A small image captioner, trained from scratch.
Model: 9.12M parameters, encoder arch resmlp, encoder norm layernorm, encoder activation gelu, encoder patch size [2, 2], encoder layers 8, encoder width 128, decoder width 320, decoder layers 8, decoder activation gelu.
Training: muon at rate 0.003, 9400 steps, batches of 384.
Data: trained on made-up road signs on poles, 61250 training examples.
Rows from block 4 of the image encoder of a small image captioner, named by matrix and row number. Rows with one number belong to one neuron. Each number is 500 + 25 x the weight over its row's rms, rounded and kept within 0 to 999. All counts start at 0. Numbers have three digits each.
After each neuron's rows are labels from the 100 images, of 14848, where the neuron reaches its highest value: "responds to" is what is common among them. Only what is clearly more common there than usual is listed. The data: made-up road signs on poles. In brackets: how many of the 100.
# fc1: MLP up (encoder.blocks.4.mlp.fc1.weight, 384x128), inputs 0-127
# fc2: MLP down (encoder.blocks.4.mlp.fc2.weight, 128x384, transposed), outputs 0-127

fc1.345:548485514511509471530518505513464481479501540491551504443521529517456454508521489480524509529508481524494482535481482489501540523512495485498529497488486536525478521555511505481488502456472462554501470518529468485479532511504470484518505450503481504506464493482479555517526505489518518522542516486494493482474498487482523490517450544504536529465509454509493493531459509484494498522533
fc2.345:517509555483519476524497504489488480492489445519471525538494521530435498465481496530497509490494481537519517465524511496491498474519530460502500513517497494530542527502520482455517504524470527495495466482458509516514489492517445489510516536522506466486484451477515468527484467465474521510500516525461472505496512492518511489507512486475456523536480520473504560525504534573501502521471
responds to: pink face (39)

fc1.139:450494479491496484540532481502486497468476544494462503507508552480491576485553557486493474511485500478532481482501539482472519493527502481488514507515486544503503496544490495502508481520511516460551535514491512498547491507494500519496453494493483523507494480444495470573490486507505513471506476510475507472492510463520497487524522511546491498431527496519506515527474482515497526498498
fc2.139:539487494523493527504497509542554465512514430555484515529515461495526453480487504505481514509543506512479499523503504475437489494493483467477485448484517485525514522515473479470508512498500461542531467501468509458458520500456508479489528498516515488510523509526501497500479516553452474486511552478524485499507492499498551493506457516496523521461535534487505498496507532496493505480502
responds to: pink face (41); black rim (26)

fc1.297:427495536470498514492514477506514540519492517512510477521469491479496522494477500537468538483512517482462488527512513463513496512516532488492510468531481504467506519492538485513499473494542511532486491485471477499484510492488508441530475470454543516513494461478535479476458439464515494520503491486511500487495504550459473528476449525463539504538529539472508516468486494510490521499488
fc2.297:493491452513491484511451523482454499470470520489544509501489474512554506535509530513529471474501521533507512506550518507509458516515511536510461508510502495500499498527494496491490470506498495477531502461470493482487507494535496538467485530521473481476514494516503487490536529538469440496522543442499482524477493486528482511514573497506467476502474486519449510513571483482487494493515
responds to: red face (47); red rim (35)

fc1.109:560497521503498467501477551496449522481486468509511487516515516489502536485461506500508507452498504482537528569490524531498485572512469489488520538502478478469494491485529445503520466500493467504507506483513453509466511468543524480459506463503471491521506509459484506525490452522476477512502468524518465529517510511526506496528533472486494494533499517465478536523509493520488468499510
fc2.109:463515511489508524511502522496500500534521527536521509478456472495535459508488496508467511505494514498486469469533515450495484475460518474523501465520506534556507492514466553497444522523503491509459499506518529480527534540498490474525516519507498539517478478546518511544477530463524474489530510477496500497510480503497482504435476493529510451525438507507493492499534487465510542498520
responds to: blue face (51)

fc1.168:461520480471526549481479492459448517486506497528570522537494554549459518509480532492460502496468483469498514477504476489521470494563534492518484510504511475483488512494512508504490494486521536524563495545522505467468510497518522518514464492514472518504495473516441482508493480492487518515496484481492497496524511513566461511545498506493535518464498511486488494515496499503533480533498
fc2.168:487511538531427504511516506531532471527463494449499510469541519525499481489488469531529486469507477497493486513529520505503510502468518528482499505429470498512494512533453515483491501508515464491515475513549482508502501508507508473479475457491514563505455502503524488487525505514503506469532503513537472535471537447445474481521483543517461506520506488522514495488464519495502530501518
responds to: red face (46); purple face (36)

fc1.340:488510507512510508494499532507493464530458515465516483510499495485516519516508477473508494530497460512517529486520551549473468509465556472519408477510480511487465502482476482484500513499500492528497531532529457514494497495497511428500485477494547528491503522495516550523518486524523502491512481456523534531474527501459472487532513518475491496499511468489494546506474496558526506507487
fc2.340:502534484519543500502507501511498458465543493519525473483503460500469493485487486478511519493492547516480476536465515481529499561531468509475555512525482489496481504489485543496468526495466455514484504501467537540490481488472481587477484547526460489502509489525493503514470497481469498503482506556497489501535446503526517497504470539495483516467490505488506493530516493481479499510461
responds to: pink face (34); pink rim (31)

fc1.355:521539541513471467509489477505498527485466525492505515486448566513477512496507509489491497518494480483465495490510521535543511497461534491430499494477482510478486503536516490516509500534493453486490508468563539491503494486489465502542481475505519467499492485483488521496516454505510459540496526448508467496503489515504525469504497446523535509453545497482522470516515470466509496530518
fc2.355:528505509492495526470502530545543502511528493484527505480469500505442497492523542491528485505538513509488506469508504502543496503493514452477477478522492525506498520493528520506486426518559526464475511465482505487458495514546509536529523484481478502464505461451532519492499513485501551488493512490507520437472512468529493459530542502500479547507503485488521512536493483493486499472473
responds to: brown rim (78)

fc1.99:488523504562497481501528486462533501493473525544510509514490520513491493510504503510494536542482490509470524479486558509525497515477491516476458509483517485495509503499481511489474533532528467507460478481493504532549479507494519486496489509523507483483494488533534444515439507524481553505513519502538471488508467536462505503470525411485503514503525478522471480515500446525495505460524
fc2.99:511493439445482527475522497534508487534504470548481539474522515463551504537493503492535504454498503500525487501499492483473508501489504480520491476517473512525491506516501521504493451474499532495485566519535466490477510473458495526497438492537485506507491507486480555510514503496493492503488510505478509514456520488545506510513438567549495518525481521505504497496514487468479479529481
responds to: teal face (48); teal rim (43)

fc1.251:500484498450478524581476482436485511519477517480524490492498483534499508525492483524454545558518485509506471464475492491526507526522465513490503494490482509544465522494500500503469475537469515531497512490506460441527497556509491530527462483498519498497488502452521511479516492514490507489497462487497530475476492470496493491567473510551507520533491485505494473529505480515513504522490
fc2.251:514481534576508471457480542558480509500505479485515450504511541488491492495512498498522456496511479512528568523551532519475495525478527495477493477494508514478475491476478453485466510484514485496484497474463508540485504496507498495476496539491500484507561486490480509542504502502502493482514492516499459500499545541455479469499492468485488452506470478468547518483494491501470538510502
responds to: red face (41)

fc1.295:492562522492479503527536542500475483504476499544492494520552501513513496499477520491498503518455495484483531541493481472477464510527506473466464477508490505479485532509468541500495566482488490534485511516479471471477451459510507503501505504518521522478453503489501499553470532550514478530540513476500510534545497569502519477501522534512506496465465483524470490529497494489484496508508
fc2.295:474536524480532531506470475484491505465530501521548485479448533496494478507504513514499504476479495528487485457510522498517508480505491525540523517518505516504489511509532481516543426539484481473505474532557522509484540488485454504512483488507458472489443529466508497491484439481468517475490518495480469545521485480526521469527462509528511549501498497476533477497530507503510504478481
responds to: brown rim (47); brown face (33); yellow face (26)

fc1.257:525491474502474492516525515500450464473514521443531497512509476506503502473465538500503505537484512439437495502490523481495522451485493492497524525537483508526481500501457497491481474469489488509539498502509482496471501445510484491512515534490516487511444517533492490510547501527536578483501486496484513511479536530505537480497477537452497505501508506509498516570515497486484516461505
fc2.257:524448508455523531499497505455512504493467503542475582529467479512454514456496511509535473477484493476540503514487514505450503540516472508501510500494481496501524491513497468507531491509496460476477507489484495451488498544492481531532504503536490487475538481509500496490458490450518504495545534527473493527474506494537535546480526507487523461513526512503498530493493500502455528464501
responds to: blue face (25)

fc1.228:481491513477474515486490548501466520497485488474488516514488527483484503499507503495515540495462472461531534492464530555491501500508485513460471546480503472490454451469489485524524515490475501515521525509517554515532490483501439505512507514537490482499517507514506537492484443502456545526484508528549502465529505497462500495511495491423511492522464478462499527498472487502481519531488
fc2.228:530526473507494487500452526496510448474520501483521502461516462458547490440500505504469506512531512506511469481524479480560502494499505499523538481516544469512520555508504499492499508493502495499512468544515496535454528526501540499551516463479513494468456497497466496502502501498524478492526493456452482525429518499473511500514521506537506522496472475528482470509485540516480499490510
responds to: red face (39); red rim (37)

fc1.194:510490496494449513523495452449491485513467522472471502496479542486513554480475510510463565507467519486486471503488494539510546434509513480489534501493504474487528517492558527533520549483507505522456535521513489499502506464488491503521504514475526487469523506502516489511531468538544494499527516495525535504540489515476486467480536517498480461464487499474474533498496489503477524482524
fc2.194:549471491480496523494547554523526487488496504502530515494497461475486446509467488515533486497553488488515512520498482532499424505480492506519465527492472522507461468489454500483487515548505482472547459462520481492476464529501514508478518495539451545515494517496540480520493507485537501521476480508471493471448501507526481491456514514498513513481503528531515488492510513482519512500461
responds to: square sign (55)

fc1.262:479475490453488493510450511508544497475482511538467540525491468526481510513483499508493512519533492487501522538526488486512522481504498458445518561510490487477465492510510508449482470462491475470499496521476487510526512534500476493473489500523477488470493476494529525512518485517513496538518484521550494489467513482528461437513451470506545487515478526495472513499463476487514446470543
fc2.262:516515473522456476500455506518559490479544500545488489509484479546484470503493514492531491526469517451495511520486500498512483483517548461492502500482533494501487454466505521476484476486529479494484532530442494500517526512526537516510492514503540499497530506522528514526482468509549504477518465504517543497524510424486472500492431471492518518483482498532486522500498523511536463489494
responds to: green rim (92)

fc1.67:482477491502519509500438472515518511445459526518512490479479522493534472513511548508484537479546491476506476512538502500509541497483494472436471512534467500442496515524498515511509538536509471502505458521508497507478497527468546521535493502525528474504455485487512507486516494489455480523451525494500501503519497501474507548532515466520509438526510509509466506506499489473526460511483
fc2.67:482512545486508499507552501563566514505505459467491458532446482499518456529478523497489543518498497501521464508483517512508493469516495517496498505439473481552493565481476510489506475490496537498496513510484475505495513509490485481496499497524503495488526515540518435536484504505512548484469508531496486501451513534466510521500500502478472538484480485504485465496462519515525491481463
responds to: brown rim (38); black rim (35); purple face (26)

fc1.202:492484517492495494496480524498479510544489514499591519478463506463461510510486493462510500488509486510535497516521512499538507527474490474476502500499485484511527554519485492472468479517515515463546480549546488487530504539462510480451485471498494476516475550480540515527480498515474533504503454469507498510502483476498518487496545476506477511484491500477490461482536468540522539444507
fc2.202:518529494534495529484468473558519524511476477465503497497490541532501500467480514468498480482485517494492537492443494487462466458496512528528476473533490504533474474514515504526473565524471467510483497458483525499463488503505508518523461478484556500508509479508437510487474491501542473525475541507503499518508488510491482503512475552520504473461527532478518529526468504472499499538491
responds to: blue face (27); white rim (25)

fc1.119:469487463535532476497513420520520508474488536482516481513533486516512510464486515488491538516457513498495535478423478530511489538484468533452461521463480506473518524540496533479525463504495509516519488496560492490524509465497469496500472523454536521515540479474530522492489476501511522485494508531488521514491465525491497489484464518501505496491490502524536518529500508505511539534498
fc2.119:483527556492468484549452523479503512518468462538525534483503535457498524517518510548497500465510476512529496494587488500530497457495494495491546451559508532482469501473515461516484524475509501495522510519480518504489496474499531517498476477508447494507522524490471496492531477489487469500505509502524528511516494524498536503506514521510472545464518473446467496493502488480491485504508
responds to: teal face (28)

fc1.356:477451527517434460477484463514499527532481522499509510475515507495463502536523519494443498507499526486499477536482487494534526521548521500477489510483490488492520523470510494516531512505565518539547534503501493483466509498550505513460508499484479519510477481453495495539505487541481526520481533529514472490510478434500493481470533511497472485484499446476522514526470481482475494483512
fc2.356:523478506532501504513493490522459493556527532473535523459527516471483478486509519500454539483493483492511500458480479502465525502486462515525549498468506491480519547490487486491488489496448511504492519539532510492526511508482527524502507523509487530564515515489522481501493568453458527512486509509525473498459482533515505543485484491493481522498473506500505477487498497443492485481426
responds to: purple rim (27); yellow face (26)

fc1.200:504497538484492477520489511519512524511471541488545495512510452479496540504516508444505442510494511480482473544558488454469518510492487448505483543486478482523503486458491494501514511487449479490498475507496511493478467494465528512456498488523568440508490484494524472441493463536553479510505516499485536508489522492525514472506510475507513472523487522485489539490522500501508500494517
fc2.200:505518471492542537472479484495514520488468482495509530502499506508471471533511494522475471515534476500542553525471538444469517489527541510500497511512524514511491495506515494498463468521515514506514489490483456528498489498499494507479414513486519538498522536479516525572505510480511488500454521479527515491476488513468479555462520490464508491499495523496573481469502503490481495529481
responds to: square sign (50)

fc1.219:498469519496480483443478470527483516481499482546512470491500441457472506466513480524464487463495488511529510516474562544477508497531496495511509531495478468511486519514504575502470471492492491492497503493501510489470479481494498466555497462487484499500511468511490507517484481472486478468457517464512504519543553518514505507552523527480496502485478481557506543492492490499526550496510
fc2.219:457526532493513477518490484521472447498498536480463545469520508507535514518491544505514487512473494508499492489512451460489506530500475503474524447482505504495527526499481468497517495546489492525505487533523484531468495516500536532478488503474508548493477502483505536428505512499499521520538520490443535471458459478504490562487532516525483491509507509500489475462528524468476515487477
responds to: purple rim (52); purple face (37)

fc1.190:537487540531548501451529526520486539517499494514490510476468528490492520532528492496538514495519504475457500583470483539476498474466537471464496447497487498487526473461520463520520531495531483522490525443495478523514488487493475475492498497517493463521511506478520448494501462489500506525514484496521508480533499454482522506495439482506490496499508529480515504501508466533495538493475
fc2.190:501506517483475486505452472513522459544473514485495502496495503491536546527495513518480494470519520494529497463520487438505484484527486554530474541523523501509506501502497454519456499519505480494471496501504518487504475520489512495513511539461519487504468467501525509467489527509516507460512511469444495514458480541520469539520545507549544513467486494544454465516453501483499467517502
responds to: purple rim (57)

fc1.60:494556545508473508497476510497452532498490514528488473488513508440497496509529477562558519477464518484453502498493482527458494519494495520489506524439492503496516535463521510522527516507471490501503508534503540499482476513520449526507469533507531503517451511501524504531480509537528515535534501472480506483521504497497504478523448522503496500510420521516509510508514508500489469534498
fc2.60:520472524515534472524526454505485463522526466515515507498501491527475520485519506506529491509488533494562498514516494514524478495487458454504486495524500523475503500503510517540473436490489452500475509518536529510493520491472456534487532494432469485477464497480494484536519498496495447498508513529482484472499520465506525529516519475509547516501544497523530489529504529537489477471441
responds to: orange face (48)

fc1.255:494512503464527515489510533461502546516465532538505507504522498504500479518514521481504516497516511433511499486507534536510470533521531516523451562485472516482481476452495498470510496499502486503523531521484535475510490504507479503511495547510506496508465495455447506482483494501499532532510481452515499465500536478535437490505472495489523485438496517488474503517462525511483459540455
fc2.255:477510509568476491511495495548535454473544487419521511503497502501510488469471497516512476501514511535495506470507461475542500505482528491486506467479509467494497482532512508520505487494516503475478471546516510503517515489523456528490457487493512497475462519526503523494495518485513467435533528524477491534498537493470537552466531509489482502501485486503553481496490540531482499530464
responds to: red face (50); red rim (32)

fc1.83:467501524510488499509484509535479486485530504526488474495501511469516487470494484466496472482511518505513491478516530441480485499508484481458497478466459524529480556482518512545509543513478502542497467476454433525489528525515491452467509530533475506453470500499473479513513512488519518489470499470514511552510539501518482488471541472488518490511503524530510457508548458485540503504521
fc2.83:497504546448487572484481534433515483518510503486538505513490487498497517491470516475519483542446491494484494509507466530516478513443471449509495525525457500489519456530494521516493482476488474460511535515479525465481519502496501555503510476488531505547526526479487486493498520499527495488534549487513519484510506513488512501499528504520487512472490491450477476522456527523489539491519
responds to: black rim (35); yellow face (25)

fc1.368:554516422503494476493442483511504498526489452513536506487487510509503482425494513503515518497524497506487529504508500484515511507532498511495487574478484519481515525480518495505495483539510513505525508471531491550491481525502474458513505489458493494526507479466509492485531497526484467479515543488489470502475504483507506453500519489475545468479458508436489492522480460485527542476507
fc2.368:512524531525554541496531467486509511498508526508530475507497485459497453512499521516518499467484475530506472467508505480432496470479523484474522468507513456485476489504536492517452507492511477475475542526536464468527518511483512536488477519508494503481484501531477476492481478464516460489497524525506495554505500472524522537470463507517496495492483492539522495515528528532563447488483
responds to: blue face (70)

fc1.207:483505499502481519521470474466541521515521536482515495508508505497501544503491520475420514510519514469529479513529511555548488457503482520484521523484490494537475508506521490475487517477483506553449482499502482550545513480515490512533522483529495465500477504478496525558489511496524510492500476486465527495485495503514508471487443530489460471548545502474475494549502499500467532504488
fc2.207:503515468533494498502499511501512509483489486503522513481475455498536490483541534495523446460535534536556498450452515517494490522504492486520479506496543515541510501447505470506457530531472448533486525457525469465455501504505498498486495495520473520505559512514522514524546499493529493466493497476502517458466483516477466489486511502496467516482506488507499503509536521443524513502531
responds to: square sign (47)

fc1.300:498514520511499527475459518512485534514530523484536455483447469503478559498513501489514485509494502513515515520536493456489489511507489460492498513549477518532505510482484460514498544505489485479535502512499526511530436501514487477484535482532463499475532542511488481520544513548534482488479525499467527534475540530544492491488483528521500517504488520454445518529519481509539507501536
fc2.300:493561497466501506474514500444551478510534495496530563497528515503486471500532518523501464501513475493485485545479521485482516476513516543483477512499485515515495476517492500499433499520517461492483479503522490477490491514483482559503449525458507503491497540513497506465476489481504452507503490520522534484494506527523500508475508538481505479521510551486512484439451561471512500499493
responds to: square sign (54)

fc1.91:548473510470487486477511469491460483488491495472489466423507527489466530510501488488466533486511492506502486512483538506508458503551480486514486500488463523497527543496495527465470493502484531457524522502481485497466534499485503486519442465509515507489476544497483449527491540506542525511466499517504552487529492481541527489519502509467514454500510508484498451496507494528555485511490
fc2.91:497508526488538473489456476534457493461505527514533526483469519484531487511470510502532527494495472535459506470552480436511441517487472487514500534540528540520509494484501526497493513538494479508523467480491523520513468538535515489483500521470542493504460519471536518486488503483484521523509509489529466496503467510492460525503511526499493469507490480523469518546522463460467515464497
responds to: purple rim (31); blue face (25)

fc1.244:494515501507510496505480533468503446524503521532526551479465481470497478484481484469484524489474511496469540495524511508476549500512509469427493519497489473477460497479463481508516543495506498456485498507512492495497509531521508497492505490490505480496468433480491502449481487524478480455498514461520525430488481493496535459509494499522500488502539473527450512511517519499534546541515
fc2.244:458493493448505493491540447545499529502540537495497467522542470550504535515514502496511510500509481496537493523473471511538478500541497486548478517494457469458506495536530509496500465507475511471493488484504515546483523461478551521535479508474468513493531506485516475521518456526480516539478485534456507522523492515492469517508505491473514470483458530487500488502461492485468484517476
responds to: orange face (25)

fc1.208:451507479454515462452489492482475537556464498482480501539516508498510462506509479510481489515543534489498504493447492525498477489502518511492466529473518495471487498494474469488507500545466510510502507481491462513480531506536513536553480528472455510506520537509504483493488509505534525510457516466472560462535518522496452479499499490489487496477484524477491513510471515509504459565503
fc2.208:531505500514522504501502523543508505463526422460527556492459492471510516437493488501458509464526511495484470504506531467500504481510516483509517472494522511497532484505460516493506482461477438535479506547500496509514500517521506506454511513531542510484501494511550500449515513490495463450530470535502475493495530522486477521488488527519473526537519509462486485475515513497483527515515
responds to: pink face (29)

fc1.187:528505484504504504518508486498454493516475514484491488490536481556497496537475497521512519527531506542509481466523520503552522499587476500492475518492490497519542541487535487546487504473501507525492469526518458507470502470513479505525483486522482534480502497475484483464507495503529472531475494495439521536532496559450518484472465501458530460482490526508519497493487486497497467526477
fc2.187:513496509480504472498492510474519493485510449508544527489480537440514502497545501490519492453519496469498519489508493476464474512453513464509513485527484500493496459506470510518516490500504503476512542462511526463555490517532496513471498520479505455513514491503527525544511501469484513512551503499559492493457463449537493528552489527512470539494496468464512488479502500489527561505509
responds to: green rim (46); square sign (43); green face (38)

fc1.265:504544476522470471504475456523498513493507532505475536496466525509502517487554511498494517471509527518504484482558497494495517449514479486479458527467499498485543488492528475506486488501527539498557496442478493499470505501510486466468481481503449521494474483478557478504516488513502484499446462520518529509519514506494513474485517536547519461459451522495534464486484484510506474522520
fc2.265:472509545479490544534497567492513464500469463509521497513516515486494480516458480513495502491491469505499541480457459508466482492470517529512504452543479534519524460501461498519527504483476493461470500532492516497487505512524520488515526506486546493481511514497482507498478566481483496540526514498501443512495513483538512522517475494462507510515537472528469489505540479455510474452468
responds to: blue face (29)

fc1.269:515528471504509495461507559482475554551469532469551461491475507513469479498464480485473504530531503459543513541500478507451489523490505465498512454449510531500466501457508502495525524489483499468497493501483500527500477487486516463479478494523480491484483454515553473529497517505473526558520523480508520487477492489521514513474493485510491511458542497511504482512520518495487537466476
fc2.269:499451531466474494511499465573479446467547488551481472501515512494495504521532503534534499468487483500497505467487502470513474531539497534505451492486499489539536450506518505483513471528461479508514490483514504492492507506447503522514519507486487543525498504501532481475495472483524485446486535527478502505486447531518490475530519526500500460511485514486489514529474495506502482553532
responds to: purple rim (37)

fc1.211:501492480495521539491524470527477518496508511472452456497495503442523513509454490480500516490471509493520497511484495510516474486521500544508500472512500544488488544504471531508460476483493501476503516539498535517481491477520481524498507491465513489514430499494478437572484523530480550499467509473465483516491535462547496501495521494473466497532503546514516509514437503504487490525492
fc2.211:516508502470501505510487501502517518495521500574479502492494507547500480441557545515526514446489504493441495494518516440470491452496536513495470550479506485468535471491509517509486517528532442509506455510471502500505492484492487504501529531506505490492506492491537541473504508473537497471484480518528467505528499502508492461530483506523502492436519495489543531484517494538497501519483
responds to: teal face (33)

fc1.341:485508505501516477469472485513507536469503557508533530495487463485497454527487506441519481461520493490476475482567483499457494499509472477475488528491496506492459507514483488477471464465486452525482452530523476501502498445530497523469506519541529460501479453483449497507509500523477466478493521493520518502490485512511507481493499485500517476531516547526490511496534506516543544535482
fc2.341:482522563451511547479448517444521478486476468472517498539507479505496490502482524489499499490552488509501517485458538474494507498528543489501511515523505482519504485498482471518477530453518508485457495484486512498473480568451502518524499476515516528474512527507480531541478469507496531495502546457526548490512481514479474513484504526473486525475495492452501482466521515515509484533494
responds to: square sign (46)

fc1.90:524517491472509515463501521488515495490498519516540510496508467487508489550515475502490516581509499496512516514457492507549497475500510472535491505497519507537502512489541499526485505484505536454472504505486517489506519562531490521515466451499528479403453468491493435491547505492507492496498496503511471507516527474514478470569465487501499523483499515506508490493490514502490462504508
fc2.90:538479520505478489494516510524509489484521468457521448530494536553485506469466511503531469489517447515494485511545516548491515535472481513532502494485460540469486495541486449483502474478517467506529497497515507494481462526480501487475500528509522523566515500491481509482512500525494469547473541493472538477506500500479483483455497514532530450523486495502520491500543539471506488522515
responds to: teal face (27); black face (26)

fc1.223:470489535522527530461486532483519493510480520538508506491542462485529468511467530560520526510512510459504521477519505472490522475521505492490497501480500543464491504494536514499517496559481481506514479486484520506521510494496464467543540473507522479500483479537505561501484560536494527515473479500475463529503496525476533483465536476495547503517512502499456495499546454530519495512506
fc2.223:478454511509483457526481467512534499438510496455491504481476511551526465480492531510501531526498456482496467562505536519513509510495496484528505498498479498511487521515457521509498532499549467504496517511481474495459530536482516494484503458504521453528495482484477509497523481501510546508488502490490491519527490522428483545531536525547496489495519469512487459508497503517552501530518
responds to: black rim (45); black face (27)

fc1.326:465479481526489466502484458539509503494492525503535479477540509487496555490475511548500512494507498486517505546494425534498513530444495477464530487457504547492503535504511480452524496484490489551534463549501518463517494494549528516521470484507481527499500479512506478473553473505506484521497491497475544480506469492469527480472530503490515508512475488501510519456502488517496532484507
fc2.326:524529548500504555527503497501437505470466493498497510492455489505542497477495495461501481533515477479462485460469513458549465493536509545520514512528518469525523498461507487500436489512497474514497530489511511499523491490492507504491541487475483498526495492485468483490487508527503546532512484545466448502484514484541553484495480541469482494504501546487497481516499473487471513541479
responds to: teal face (31)

fc1.49:476470497499499509535534476549521518522504495508513481472515481494484510490555481503519520512509528522443472507503503463493437485481476490505474492495523534470471517488553517533507445481514492480506530493486490532514505519497490510510490517470520494485499499502453463560515454517495516504503528478494513511494468527517509465464469500490552457448477462517522541504522523539447515494491
fc2.49:535509438519545564492497492463491510485491473536485542514443486485527437514519529464520523499526475505548511466466513497505482517525448505509494517541511508480531505491533460493476531480505497525510498501512508456472497438514527515478484489514508493543523509469518519464470503474496480482525498531509453496519505462467476497500511477492512505506511522482483513516517522485538513478467
responds to: square sign (46); white rim (44); teal face (33)

fc1.338:564468474466500542450494505497491515489493540529521472478529493497485495499542494502541495517550467492496482496502485498526521443514483520512481540490514539464541528489525513518562498472508459518528500508479491522487479516477446538525538496477525461492525443494518471498504514493483526474519503531483517518503450480506515490507498492476510527504485488530493484559515492522515473503479
fc2.338:523499440518484522529490529479521526468476439516502472496470469503520530504510506462493492517448485547533473465509478505489483490477472527502478462512517562500522498491508482503519516516509478501528508531509482466500498499553509484493512495504482525546496490509508528495500452497506524515486490553537458475515496527479526493476466485487511515514502547485449497500552495460520515438520
responds to: blue face (37)

fc1.54:504472440472502503487560492534473481468496490523508499501508528506512481493500556489565527466491523481529545518506479523515500524485533509512505516501503501488464492484513486481531532532496521504488497516495454534498499523512515489545495483483488520582489494464497468472522530543536480504462544532450493474506513543504471436495457489524509504499512505512515521515505514491517494497475
fc2.54:502532558527513511488458480450517512494511501492531508515507473479494514493497484509477486505501527507489472451507516505493484502503468504524484491486525507568557489506456494497491508490509476471503481535511514466532499484485491519470509515504539491425525497491474547481465462456491458445517520495534540508492477509504528574487539511462513527482476517515495489498486476510489506487543
responds to: pink face (44)

fc1.278:468497507570477491491481514505515531517500481454525454514559482478526491498495498441498510535520521478492561526453521467515510510485513513449461484503445526501528538512506499478518492496496508500471471528506482492531518492495516510525500490462512501458486482496505491523492536538507454494507490529493487526500534491485504434511459490490496542545524501512471493515491487528527516484464
fc2.278:508507489473458520524542491491482491540465539529497543478488504508490538479522519497501492422482500539508475498600473488508527514524504483535488506523497473467469486493484518500485505466516484522551518477480514457485482459490477500515495562525479508532533504481473516475506484482478480519472487518513517511509472486513504527497486514492534464473477513457524482505501495481530471525521
responds to: teal face (32)

fc1.158:477538529526463506462492528491492484481522482481525509525483506497453513478489493531481486485483506469494502501495491536488532523490521523425500509449481502516502549509518518469514510542507527527495515470503499494466488521516466499499469481561506487458490474496477483521492544519498487525474488483466529534476473502457493520498494498519492514500527570490481465557506435487545484492492
fc2.158:510502510467538496520518458493476505508482474491509545515496529498501492537521511503502440556493513480510518457480494487494473541507465497505475531506444540504530489468476470483479514497513516481503503510498466459486485443542485523536503505472520461518489513465525566523516500501526484469511466525535479494496503466491490479513472459481535491538509536527504514526486508505515545451480
responds to: teal face (48); green face (39); white rim (25)

fc1.20:505474576473494513528466497516503482530505429491520482516476466450529572489514511478517516485507485478508532519487508471493500503484521508433482512467516500494528493457499530543487489487527475509491472490478540534521511491525513509479494495485474520463489509505511508462504500456484548515500492498501503502458550510517529487479520520482496504487473480519473467521480436521503480490533
fc2.20:511519484509457510515568481491485526460477542537466503529514487520471440503485497500483473502490504527513462494531498522494490446481480531514492495491462485466475517507525506482504484508456508447531564486517458544508521510497525506516507516423520498520510514521469485553495514513520468527479484497482488492521466497500513514484493461532502500499534479499509508490517556490522514493467
responds to: black rim (44); grey face (32)

fc1.65:482518489493484498516512517467478484524506511498529540475518520489506501473469526495484506532497500516474493475496508512508504460572458456482502481466553517514473520498500493534493531513509491517490520481573466507467506458495509475487467511496473497518434538497520468454443506463477501470462502484481507498513478488453522508562519472514477463468518520515495498530519467504516502486513
fc2.65:549493468477476495504500480517515461485507482504515512477505486493516500520527489519548468436474491485570497521498508475486475526472522496525482517508487495506492449509496537524520464491503476468508518517459498486546481515475480506504506490475519506510553484491496591523495474509532543519516509482512461509466551506530455515479471515497469543471487475487509520476470490491502516512528
responds to: green rim (60); green face (27)